config = dict(
    model='image flow-matching model',
    dataset='made-up waving flags',
    train_examples=195000,
    image_size=32,
    horizontal_flip=False,
    conditioning='none',
    arch='unet',
    objective='flow_matching',
    cond_dim=192,
    logit_normal_time=True,
    norm='groupnorm',
    activation='relu',
    weight_standardization=False,
    widths=[64, 128, 128],
    blocks_per_level=2,
    scale_shift_norm=False,
    attention=True,
    upsampling='nearest_conv',
    init='trunc_normal_002',
    residual_init='none',
    optimizer='adamw',
    lr=0.0024,
    beta1=0.9,
    beta2=0.98,
    eps=1e-08,
    grad_clip=3.0,
    ema_decay=0.99,
    steps=13100,
    batch_size=128,
    epochs=8.6,
    lr_schedule='cosine',
    final_lr_fraction=0.01,
    warmup_steps=390,
    weight_decay=0.1,
)
Rows from block 2 of a small image flow-matching model, named by matrix and row number. Rows with one number belong to one channel. Each number is 128 + 32 x the weight over its row's rms, rounded and kept within 0 to 255. All counts start at 0.
After each channel's rows are labels from the 100 images, of 14976 (inputs lightly noised), where the channel reaches its highest value: "responds to" is what is common among them. Only what is clearly more common there than usual is listed. The data: made-up waving flags.
# convs0: first 3x3 conv (model.enc.1.0.convs.0.weight, 128x128x3x3, each kernel summed), inputs 64-127
# convs1: second 3x3 conv (model.enc.1.0.convs.1.weight, 128x128x3x3, transposed, each kernel summed), outputs 64-127

convs0.51 [ 37 124  88  97  78  75 154 129 139 113 103 185 144 197 181 108  99 101 121 110 116 127 122 128 140 128 121 105 135 108 133 149 123 187 140 146 105 169 142 134 139 107 110 112 135  93 114  93 130 179 109 104 185 135 114 174 121  96 189 162 137 129 148 152]
convs1.51 [189 129 167 132 118 186 127 152 150 117  63  96  95 129 139  89 146 134 107 128 144 133 122 123 123 120 128 121 108 125 107 110 184  94 126 202 122  86 178  71 116 126 148 137  79 128 168 182 126  91  80 188  74  66  83 127 130 157  51 123 142 108 134 139]
responds to: yellow

convs0.98 [110 108  99 141 105 160 156 149 139 154  96 137 115 138 137 162 130 102 110 125 146  91 154 147 115 111 143 137 127 154 187 149 143  98 147 166 111 160 136 162 158  69 152  98  80  89 146 152  76 107 112 194 145 115 163 178  84 206  44 107 165 127 142 124]
convs1.98 [123 123 169 123 130 109 142  88 130 114 118 112 111 111 117 148 107 152 125 129 111 143 173  84 157 154 106 153 107  60  64 100 108 126 110  99 152 126 117 167 119 107 176  55 170 116 177 104 164 166 131  96 129 157 119 132 149  60 188 104  93  74 117 113]
responds to: crescent; ring

convs0.41 [100 194 162 132 118 167 140 127 127 161 208 115 146 117  83 135 129 163 128 129  92  95 128 123 173 114 150  79 148 154 108  42 129 112  87 144  97 143  97 156 138 179 131 119 129 158 119 103 116 144 135 114 155 107 127 118 156  68 145 127 164 100 123 138]
convs1.41 [170 113  93 168  88  94 111 100 112  86  87 155 130  86 169 131  97 129 155 138 204  72 169 121 115  84 137 169  85 105 147  58 194 129 126 136 153 124 164  63 128 140 177 121 121 143 182 144 128 154 167 113  95 130  97 146  88 142 133  96 149  96  92 131]
responds to: grey

convs0.53 [128 112 144 135 108 131 124 116 161 115 130 170 192 152 154 117 128 167 122 153 161 192 166 168 152 160 149  99 165 155 133 132 187 156 157 182 141 188 147 183 129 152 151 104 162 122 163 154  79 154 153 157 183 148 133 161 117 173 153 149 171  99 168 165]
convs1.53 [167 161 135 147 139 166  68  68 100  83 101  52 152 149 128 177 110 129 116  90 118 102 134 118 134  86 114 161 110 141 101 178 155  48 161 126 147 110 141  84 143 122 175 127 116 116 129 127 102  48 113 124  70  98  92  90 121 147 117 114  79 117  85 108]
responds to: blue; grey

convs0.65 [118 157 104 112  60 124 129 109 123 107 126  97 118 159 103 119  93 130 133  91  95 117 115 151 154 112  97 114 162 150 105 100 162 138 130 130 111 114 142  96 136  99  92  95  86 122  88  82 111 116 109 146 125 113 147 108 114  87 124 129 141 110 103  92]
convs1.65 [175 104 208 130 126  91 165 162 161 160 167 165 135 137 167 127 143 160  65 118 143 181 121  89  71 178 155 173 103 107 106 136 124 149 155 123 181 100  89 116  94 141 130  94 145  89 242 136 157 177 148  64 134 145 146 144  42 140  85 151  94 138 143 142]
responds to: orange

convs0.108 [163 169 132 154 128 141 144  92 163 136 132 115 106 146 113 132  71 116 155 120 131  96 181  99 138 130 142  90 165  89  68  66  89 117 106 147 142 130 157 108 125 182 116  99 163 137 127  87  85 110 159 157 143 102 118 138  96 136 102 160 143  94 169 139]
convs1.108 [ 98 127 162 134 123 171 117 179  97 198 105 220 137  97 134  64 173 155 119 119 148 166 180 124 152 170 112 130  78 165 119  84 144  61 141  82  97 138 115 109 130 165 157 148 137 116 121 126 121 160 125  73 105 102 134 105 192  55 153 141 136 161 101 120]
responds to: white; yellow

convs0.107 [112 128 143 116 116 135 132 132 158 136 139 143 132 171 133 156 120 108 121 120 127 126 120 114 102 111 134 125 111 161 135 153 132  42 124 139 121 126 124 156 106 139 121 119  46 134 167 143  93 106 100 159 138 143 136 148 136 163 104 112 152 132 156  93]
convs1.107 [150 116 162 148 160 138 137  93 148 112  85 134 103 150 127 152 130 115 110 130 136  89 173  86 131 155 115 147 158  54 137 144  84 139 111  86 143 169 146 136 150 135 198 117 237 107 188 129 132 139 166  30 179 133 129 134 124  87 141 140 113  60 120 100]
responds to: orange; grey

convs0.71 [137 136 127 122 128  10 116 129 139 108  94 128 121 136 144  92 127 134 118 120 120 119 110 122 135 115 117 119 120  90 133 132 114 145 174 165 123 142 136  32  91 106 109 102  35 134 127 131 117  96  83 110 114 128 115 133 127 123 103 102 125 102 119  99]
convs1.71 [162  89 131 168 127   1 127  97 137 156 172 113 143  75 131 115 138 118 100 118 131 116  84  93  70 177 137 178 127 140 121 149 153 166 123  65 121 182 116  83 177 143 109 106 171 109 153 128 117 157 163  66 174 118 102  98  47 126 153 147 106 120 129 127]
responds to: brown; grey; plain field

convs0.106 [139 142 124 152 127  89 100  89  95 106 137 132 108 137 165 102 114 122 125 123 195  77 154 143 155 169 166 125 224 140 127 150 147 160 146 124 180 143 177   0 119 155 111 108 114 184 122  89  72 150 175 162 143  83 144 146 159 200 100 128 125 104 103 117]
convs1.106 [146 111 122 162 151 172 101  97 108 147 112 146 100 112  82  93 127 167  75 130  52 118 197  68 138 143 102 129  64  84 115  82 164 110 115 140 101 127 112 122 141 139 139 154 148 126 207 150  82 124 112  70 106 173 103  79 138 106 157 109 118 107 139 103]
responds to: yellow

convs0.37 [ 79 118 109 148 122   5  94 116  61 144 116 145 154  88 141 108 159 109 125 133 115 112 136  97 143 168 130 152 144  99  83 138  80  92 131  81  78 109 117  32 114  85 162 126 112 159  66  58 110 111 178  66  98  91 127 104 112 110 129 136 128 122  53 137]
convs1.37 [102 141 135 163 157 119 120 203 130 106 151 116 145 162  70 138 116 119 110 138 159 119 125 129 124 133  92  68 130 196 157 107  92 157 125 145  92 105 127 147 119 178  98 149 165 132 154 166  70 105 113 109 129 122 136 152 157 149  76 112 157 127 163  90]
responds to: blue; yellow; saltire

convs0.22 [116 121 100  98 117 100 121 122 185 100 115 150 123  87 158 141 108 111 119 118 120 102 107  90 137 175 167 126 127 132 144 161 170  83 140 153 205 110  87  75 184  38 126 150 130 121  74 114 132 132 106 108 155  88 122 100  62 112  72  86 128  56 130 155]
convs1.22 [121 126 112 143 127 117 124 161 133 141 121 118 120 131 131 149  55  82 148 120 150 169 110 116  63 105  77 102 117 136 143 149  33 165 130 131 125 157 164 167 144 138 102 129 135 144 188 145  67 102 140 116 157 113 141 177  99 137 129 128  83 138 106 108]
responds to: red

convs0.79 [130 161 108 101 121  89 140 111 118 125  93 129 136 171  92 135  87 112  97 123 154 116 120  86 113  68 154  98 103 101  15 142 148 129  91 119 116 104 103 120 132 201  94 111 135 141 127 118 121 116 152 130  83 119 149 119  95 223 130 164 106  72  99  97]
convs1.79 [167 115 120 152  91 197 135 152 117 190 161 185 118  84 141  90 191 138 175 143 193 132 127 123 139 195 180 133 139 175 186  96 116 113 128 132 113 153 147  88 105 146 174  88 106 125  98 130  91 152 146  76 160 107  81  89 136  72 138 139 156 147 129 113]
responds to: grey

convs0.114 [179 103 158 164 128  85 151 124 132 170 104 125 118  98 148  96 126 125 178 136 143 130 134 143 142 129  97 130 157 166 131 136 145 121 113 113 205  96 202 103 163 173  69 173 164 142 136  90 145 140 179  42 111 130 125  99 150 167 147 120  96 151 146 151]
convs1.114 [ 33 114 163 111 135 165 141 143 117 116 109 136 109  99  76 124 141 123 121 117 119 235 119 101 131 104 111 160 136  61 124 119 165 160 109 116 103 143 107 103  99 133 104 147 110 151 133 167 119 145 131 152 144 110  92 128 181  72 142 127 125  92 140  98]
responds to: teal; crescent

convs0.56 [187 120 189 184 158 137 126 117 173 138 151 155 157 124 142 117 118 152 126 160 184 172 123 136 156 133 169  86 154 132 104  99 170 156 151 136 131 151 174 158 143 157 119 128 139 142 145 144  43 145 141 115 159 146 157 123 143 117 165 174 138 113 165 145]
convs1.56 [128 122 134 100  83 167  85  57 124  98 106  82 145 154 172 167 107 151 146 108  98 120 162 131 133  92 113 161  91 151 107 138 164  75 147 156 124 108 124 113 130  94 140 115 131 130 119 160  86  65 152 157 130 128  35  58 119 150 119 105 108 106  87  95]
responds to: ring

convs0.75 [132 125 160 116  95  41  77 102 148 116 114 106 108 116 111  57 124 152 140 110 123 136 132 173 159 127 118  98 119 113 149 143 106 148 164 158 136 131 152  39 106  85  39 133  68  93 123 139 130 134 102 155 127 119 117  79 127 137 135  93 118 123 129 126]
convs1.75 [111 105 129 133 155  32 132 117  85 139 111 155 104 157 127 136  99 107  78 154 112 134 104  66  93 184 146 193 157 180 112 168 145 128 140 107 187 181  95  92 124 174 129 159 152 144 228 109 177 129 134  78 126 138 136 117 127 155  90 133 138 116 120 118]
responds to: brown

convs0.88 [116 162  88  97 108  96 129 124 121 110 183 139 140 126 160 105  82  91 117 144  70  78 108  74 120 107 156 101 148 134  80 123  82 147  75  81  83 111 113 110  40  68  93  74  87  95 110 102 145 144 154 138 123 139 127 127 116 120 145 124  96 131 126 134]
convs1.88 [100 138 146 161 176 142 118 178 113 118 105 123 140 156 101 189 168 115 113 112 139 182 125 174 137 213 121 182  70 124 121  72 133  80 151 163 176 127 144  76 101 119 105  31 169  99 215 109 111 140 114 161  93  82 145 105  74 137  80 117 139 124 111 143]
responds to: brown

convs0.63 [118 104  89 189  97 169 128 148 144 160 139 167 156 140 148 116 140 142 161 125 118 143 160 136 159 128 121 113 173 136 180 164 166 188 162 166  91 166 209 164 144 147 155 102 128  86 139 122  79 134 103 166 133 171 129 132 146  89  89 132 154 189 145 111]
convs1.63 [185 127 128  44 176 101 100 127 113  85  93  90 134 108 176 121  71 116 139 159  97 155 119 106  91 134 119 135 123  90 117 128 137 105 131 135 173 130 126 127  95  48 117 157  85 107 150 143  89 101 111 131  92  97 150 128  73 124 192  89 135  81 128 168]
responds to: green; purple

convs0.26 [110 114 139 151 110 171 151 141 150 163  88 115 123  94 109 106 110 153 147 197  85  74 128 112  98 102 163 149 134 121  97 117  66  79 116 125  61 115 157 130 174 105 166 100 139 129 101 159 145 109  91  87 141 117 198 133 123 115 119 176 146 160  88 114]
convs1.26 [157 121 150  58 167  94 134 117 107 131 154  89 130  87 107  92  89 111 121 111  79 144 141 123 112  96 105  87 176 164 121 134  91 202  93  61 180 125  40 126 130  30 147 135 129 118  77 102  86 107  94 118 121 132 146 138 128 131 138 134 120 174 180 143]
responds to: white

convs0.121 [146 182 142 137 146 160 161 126 127 164 128 144 123 198 160 148 125  99 132 168  95 141 129 111 173  92 119 120 122 144 117 164 153 123 128 167 111 153 149 152 109 156 137  90 123  91 197 136 218 172 136  55  99 134 143 196 110 194 146 150 137 131 132 143]
convs1.121 [ 56  39 137 111  94  86 162 130 181 135 116 121 108  96 114 134 140 104 125 161 168 175 141 126  99 159 124 137 165 108 128 126 109 139  85  47 162 160 121  99 161 131 136 182 135 186 148 183 110 116 125 143 150 110 153 107 147 106 135  82 129 131 131  92]
responds to: blue; black

convs0.27 [124 102 136 152 112 106 105  58 169 107 121 119 119 126 120 170 210  89  99  89  68 118 157 175 121 210 116  74 173 152  93 112 132 125 136 132 147 152 124 106 160 113  61 106 163 134  84 111 172 201 156 173 172 128 122 151 126 137 175 114 169 111  93 178]
convs1.27 [125 104 125 116 130  59  96 141  95 147 132 111 126  98 124 137  25 116 113 123 147 133 123  76 133 130 142 100  55 124 114 138 138 148 135 159 215 123 168 144 108 146 155 151 150 117 206 110 131 126 151 102 133 159 131 140  94 172  89 152 102 110 127  83]
responds to: orange

convs0.96 [134  65 135 145 126 133 152 123 106 138  65  67  67 114  67 137 118 136 137 132  94 121  97 129  99 100 119 124 127 137 129 145 110  46  87  86 137  72 145  56 104 116  99 133 128 118 146 101  73  63  97  72 141 153 131 178 123 144 136  91  51 145 132  82]
convs1.96 [130  78 161 129  99 217 173 202 177 119 167 122 106 134 132  75 145 154  93 102 117 153 147  93 170 133 139 113 172 115 155 117 146 186 106  75 104 121 120 117 177 201 131 143 103 125 229 129 177 185 126 202 116  94  99 150  73 143 110 167 133 110 164 185]
responds to: orange; grey; yellow

convs0.6 [135  94  97  75 179 136 131 136 123 140 138  81  73 138 100 128 108 164 174  82  79  96 134 132 112  58 122 154 125 118 140 109  66 162 101 119  27 141  99 132  92 128 163 107  88 126 123 141  45  86  46 178 112 130 146 126 140 105 107  78 107 170 135 119]
convs1.6 [136  80 137  64 180 113 146 146 127 118  89  91 144 107 179 111 107 133 188 169  99 132 110 141 114 146 121  82 148  83 120 140  86 156 132 147 155 131 147 186  95  63 140 120  85 171 136 135 119 136 113 109 134 142 123 225 101 113 159 115 112  99 113 130]
responds to: teal; red

convs0.80 [165  75  75 137  90 146 126 118 137 148 179  78  96 112 100 115 163 171 150 131 101  92 125 156 137  92  93 119 163 160 139  19  60 135  95 125 166 134 173 155 122 153 150  99 125 115 131  95 119 115 113 146 123 143 177 130  95  88 142  91 144 130  86 135]
convs1.80 [ 80 131 141 139 148 112 111 130  95 140 147 132 137 132 140 110 113  82 113 129  99 168 159  68 125 139 113 153 157 123  96 119 184 122 151 127 129 141  67 126  78  63 112 117  91  97 175 156  73 115 128 110  84 140 164  60 103 166 140 107  91  89 177 104]
responds to: blue

convs0.5 [165 132  96 111 128 123  88 128 108 117  82 131 127 118 110 148  88 115 116 128 120  63  57 116 116  80 141 131 121 113 137 138 128 152 111 162 119 160 138 143 120 144 148 102  95 169 143 105 124 164  89 132 124 152 147  72  92 154 155 116 141 128 108 122]
convs1.5 [117 100 135 179 123 143 106 148 169 141 109 128 148 129 120 115 158 116 127 151 107 167 151 102 118 146 149 150 143 173 104 157 187  64 156 178 121  79 139  88 136 139  98 202 110 124 224 149  74 120 140 105 109 128 120  56  94 149 133 145  97 145 125 171]
responds to: green; purple

convs0.15 [119 151 112  93 112 160 129 139 118 129 168 136   0  69 115 158 131 146 163 127 145 139 140 142 137 172 154 134 103 109 121  14 140 102 117 180 141 155 110  27 109 141 137 148 144 152 137 112  67 105 103  86 138 131 133 112 137  96 123 149 153 114 133 111]
convs1.15 [159  63 133 165 141 107 118 119 175 111 112 125 111  42 117 100 158  94 167 119 117 136 116 107 106  98 149 165 167  94 158  43 136 159 115  98 131 187 151 154 185 169 146 118 166 100 164 140 129 165 178  38 148  85 101 132 123  92 150 152 100 113 137 118]
responds to: purple; grey

convs0.124 [120  48 144 114  99 197 123 124 104 117  53 151 139 114 133 184 118 124 109 112 138 142 151 158 133 131 138 111 112 199 129 154 146  94  25 142 115 140 106 173 130 128 183 129  78  95 143 174 119 115 116 144 154 145 143 144 118 118 116 126 132 108 111  75]
convs1.124 [106  80 129 109  99 110 153 129 194 132 172 139  95  92  97  90 128 161 144  88 118 139 146 115 128 129 125 143 122  97 145 112 124  97  91 137 139 183 119 179 131 145 121 150 151 140 180  84 126 163 119  96 125  74  70 146  81  55 123 160 145 154 128 149]
responds to: orange; grey

convs0.74 [141 125 127 114  72  95 128  48 128  88  98 106 113 118 115 120 111 116 118 108 139  88 116  84  95 137 123 110 139 123 163  86  27 152  85 109 136 100  94 104 129  66 105  71 129 110  92 131 166 108 153 148  99 164 142 130 105 115 135  86 129 134 117 147]
convs1.74 [ 75 125 113 137 143  44 121  99 117  96 124 124 127 133  83 141 135 145  95  96  72 139 125 147 145 168 111 136 163 113  70  84  82 146 130 155 195 110 145 120 141 144  95  87 159 100 195  84 173 106 109 148  77 132 187 118  64 136 130 162 144 112 177 140]
responds to: plain field

convs0.25 [107  98 103  74 159 139  94  97 152 104 169 132  98 128 131  96  94 134 164 130 128  86  77 182 115 100 117 114  65 130 140 136 110 172 133 166 133 158  47 150  76 158 145 138 129 178 161 178 128  95  78 112 144 116 138 120 134  58 166 186 160 156 102 124]
convs1.25 [175 149 141 147  63 149 121 148 132 149 161 162 115 111 127 163 197 116  83 120 136 171 144  75 121 116 191 155 155 151  68 155 200  36 147 155 131 127 172 118 139 155 151 145  79 130 238 119  82 126 103 101 132 132 104  78 139 116 123 125 116 137 119  84]
responds to: brown; blue

convs0.87 [156  93 111 171 142  20 103 113 150 178 117 122 138 110 165 147 148  88 110 132 182  90 100 142 150 183 139 160 155 118 181 137 121 186 125 131 210  97 139  90 165 126 140 147 129 127  47  82 172 178 196 120 146 106 125 120 124  81 141 123 120 112 136 163]
convs1.87 [ 79 114 167 145 208  96  87 138  87 105  99 136 151 112 115 134 103 147  97 155  68 158 155 128 135  78 134 110 169 178  87 109 149  63 149 138  71 104  96 158 106 133 115 145 123 177 133 145  44  83 112  78  81 128 103  73 172 169  83 119 143 106 148  98]
responds to: orange; crescent; ring

convs0.113 [113 122 108 104 131 127 139 104 168 102  95 140 113 163 126  77 108 157 136 102 182  97 107 195 121 111 102 139   0 158 103 136 137 155 139 143 144 153  65 115 100 153 130 114 140 147 138 160 140  76 130 120 167 152  79 125  96 148 131 117  95 169 119 120]
convs1.113 [144 121 116 112 114 180 112 160 116 159 118  97 120 103 127 122 118  96  89 125  98 204 142  94  82 139 137 129 125 123  17 136 171 100 146 167 129  89 212 159 161 136  90 183 100 137 204 168  65 155  72 149 126 103 130 100 115 116 130 118 106 170 114  69]
responds to: black

convs0.123 [106 150 123 102 178 105 166 131 127 134  77 159 168 167 157 134 145 111 155 118 149 127 155 158 178 184 185 142 109 149 145 144 183 105 144 117 141 106  65  15 127 139 101 104 166 145 140 134  71 123 102  77 113 117 108 108  97 128  87 139  85 123 145 127]
convs1.123 [ 91 142 129  85  64 160 167 124 156 174 144 116 120 103  92 132 129 118 108  94 140 209  84 145 125 140  73 143 125  75 106 142  91 154  95 121  81 187 192 137 105 166 102  88 127 120 172 178 146 174 102 163 171 185 100 176 110  59 143 114  70 140 125  98]
responds to: brown

convs0.11 [126  76 108  41 147 106 152 125  92 112 141 142 156 141 124 166 130 109  97 102 163 105 125 117 160 123 136 138 111 114 137 156 138  94 156 134 139 142 121  91 134 121 108 107 135 147 123 102 105 115 107 108 144 147  97 163  80 143  52 123 144 118 158 127]
convs1.11 [102 110 114  83 140 158 113 165 131 179 140 151 131 116 169 130 153 119 178  99 134 149 159 148  91 114 135 134 150 158 131 130 110 115 147 147 114 132  74 120 133  52 105  75  89  81 196 124  89 128 127 155 104 106 142  97 189 121  96 123  82 142 100  95]
responds to: green

convs0.57 [102  89 148 107 175  77 156 191 104 144 155 174 154 157 147  65 144 134 188  65 158 118 160 139 151 102 103 164 103 155 144 127 134 154 117 151 123 143  72 136 160 179 132 168 145 200 125 125  85 132 116  70 140 114 112 141 165  76 160 170 113 126 114 127]
convs1.57 [127 103 129 134 159  97  94 102  51  21 134 107 135 117 116 158 118 160 107 110 117 119 123 155 134  77 108 103 133 107 131 107 154 160 141 129 112  87 142 142 131 103 132 114 146 169 102 165  97  51  87 121  84 151  59 129 155 169 139 127 111 145 157  81]
responds to: many stripes

convs0.97 [114 137 146 137 134 174 128 142 126 172 126 129 111 188  92 140 168  93  82 107  74  88 143 124 116 113  88 115 101 110  47  88 175  90 155 124  88 154  65 112 153 142 168  66 141 134 119  83  97 119  98 153 182  72 102 132 164 138 115 139 161 120 123 118]
convs1.97 [115 133 121  57 108  79 129 147 151 114 112 127 116 127 172 167  75 158 148  66 111 109 118  95 130 136  73  79 126  87 147 124  27 198 122  92 120 135 111 151 159  94  86 132 100 111 191 136 140 113 180 144 140 143 115 146  96 109 153 121  88 121  87 128]
responds to: yellow

convs0.55 [169  60 123 106 106 203  98 139 178 137 106 138  95  72 165 130 116 127 142 125  96 141  95 135  84 149 111 114 140 136 118 173 141 141 183 176  98 183 125 138 175 154 189 106 156  99 164 152  74 138 120 147 187 159 153 122 102  78 185 140 145 156 152 132]
convs1.55 [129  88 176 115 149  70 102 117 132  75 122 139 142 112 132  94  86 110 152 115 140  80 151 130 146  98 127 143 117 139 113  83 167  64 140 144 181 139 136 182 105 120 116 142 120 202  85 128 151  57 123  84  61  30 107 120 149 190  87 124 121  88  93 118]
responds to: crescent

convs0.59 [139 138 151 157 155 162 142 161 149 155 200 131 160 149  95 135 142 150 135 116 108 120 137 123 145 129 161 142  80 144 137   6 159 125 114 162  88 161  74 160 118 143 146 127 120 143 141 115   0 138  94 146 155 151 137  94 130 116 128 140 174 135 158 160]
convs1.59 [162 130 123 107 109 139 139  71 113  87  77  61 168 146 175 176 137 114 107  96 174  83 132 141 102  78 122 141 143 142 123 107 149 143 141 128 148 136 159 133 106 129 149 102 122 152 200 209 121  64 140 131  91 130  79 162 105 189 121  92  91  94  94 117]
responds to: many stripes

convs0.7 [166 133 163 137 117  96 129 115 154 143 153 108  96 170 151 124 114 134 128 187 183 116 151  66  82 150 141  81 112 121 107 159 162 163 132 171 114 131 121 114 117 168 135 106 121 143 119 120 144 160  83  59  88 142  37 126 103 159 102 188 118  79 159  93]
convs1.7 [153 137 118  54 128 111 148 128 128 168  91 185 119  82 127  96 131 132 174  77 158 115 119 119 187  90 143 167  67 138 106  94 124 114 121 150 137  87  66 107 145 146 120  79 154  99 165  75 106  52 170 137 115 136 102 112 153 153 170 132  95 181 102 175]
responds to: white

convs0.52 [161  74 166 148 167 164 113 155 229 176 145 159 152  89 175 154 135 118 181 132 148 146 153 149 138 163  98 171 150 143 172 128 130 108 145 130 149 148 172 156 173 147 161 174 166 144  94 125  66 108 182 129 140 178 113 159 138 162 181 142  92 198 157 125]
convs1.52 [ 89 120 103 117 166  77  81 118  41  36  90  97 134 121 116 101  66 111 138 121 103 143 124  98  89  95 118 141 149 115 102 126  91  95 143 111 145 120 112 152 116 117 115 120 108 132  51 144 132  39 113 120  55  87 128 114 206 135 105  93 137 115  95  91]
responds to: blue

convs0.14 [126  38 114 120 122 150 105 124  55 130 147 109 138  37 104 190 135 116 130 132 100 137 121 114 102  82 116 107 118 103 121  84  86  57  70 131 131 106 113 168 111  83  83 136 130 163  50  82 111 132  98  78  98 130  98 119 131 102 114  91 126 122 123 111]
convs1.14 [132 150 143 120 130  53 148 144 135 129  71 186 114 101 155 191 153 187 141 154 125 157 131 135 123  82 144 149 140 161  85  84 197 112 133 180 130 143 104  99 112 180 144 167 128 132 205 101  93  84 163  90 112  86  79 119 102 101 117 146  70 141 100 144]
responds to: teal

convs0.60 [ 68 126  96 124  95 117 111  75 119 156 121 159 136  83 152 115 142 133 111 145 137 112 168 123 185 150 143 132 127 115 121 165 137 141 135 137  59 163  83 103  75 114 161  50 112  13 144 110 113 189 153 154 134 118 140 133 158  82  98 123 140 144 145 120]
convs1.60 [163 127 101 112 134 162 136 176 155 132 136  97 131 141 114 158 104  89 123 114 168 122  80  95  94 108 102 116 125 131 142 149  74 154 142 120  81 114 175 125 133 157  77 107 154 153 161 123  38  75 153 140 155 141 134 132 104 203 136  63  84 137 127 125]
responds to: red; teal

convs0.103 [178 141 153 102 156 113 159 158  69 108 165 143 125  72 130 138 129 107 192 141 108 162 131 117  51 120  80 118  75 159 102 126 145 175 130 147 125 133 139 153 140 169 107 130 110 160 162 186 118 154  79 155 118 184 120 105 125 136 136  98 131 200 159  82]
convs1.103 [150 120 142 133 130 149  86 132 106 141 139 150 112 128 136  84 165 139  74 105 122  82 193 140 176 154 147 131 194 144 163  94  96  57 174  92 158 180  61 123 100 124 187 152 191 125 166 115 102 113 124 114 187 106 141 165 156  69 170 161 130  74 119 154]
responds to: yellow; green

convs0.1 [112 201 122 103 138  95 138 185 163 154 156 168 157 181 176  91 135 143  97 139 150  89  98  98 151 101 159 124 145 105 133 160 110  88 146 180 146 157 141 129 107 100 169 136 101  65 172 108 170 134 136 145 116 140 183  73 163 142 113 100 132 133 120 103]
convs1.1 [149 103 128 132 158 110 131 129 171 160 166 139 159  92 128 127 126  63 151 133 117 167  97 145 124  93  76  99 130 172 143 156 139  89 168 106  95 122 156  78 172 207  85 173 157 168 110 157  92 109 124 108 138  94  91 148  88 116 132 215 141 150 153 153]
responds to: white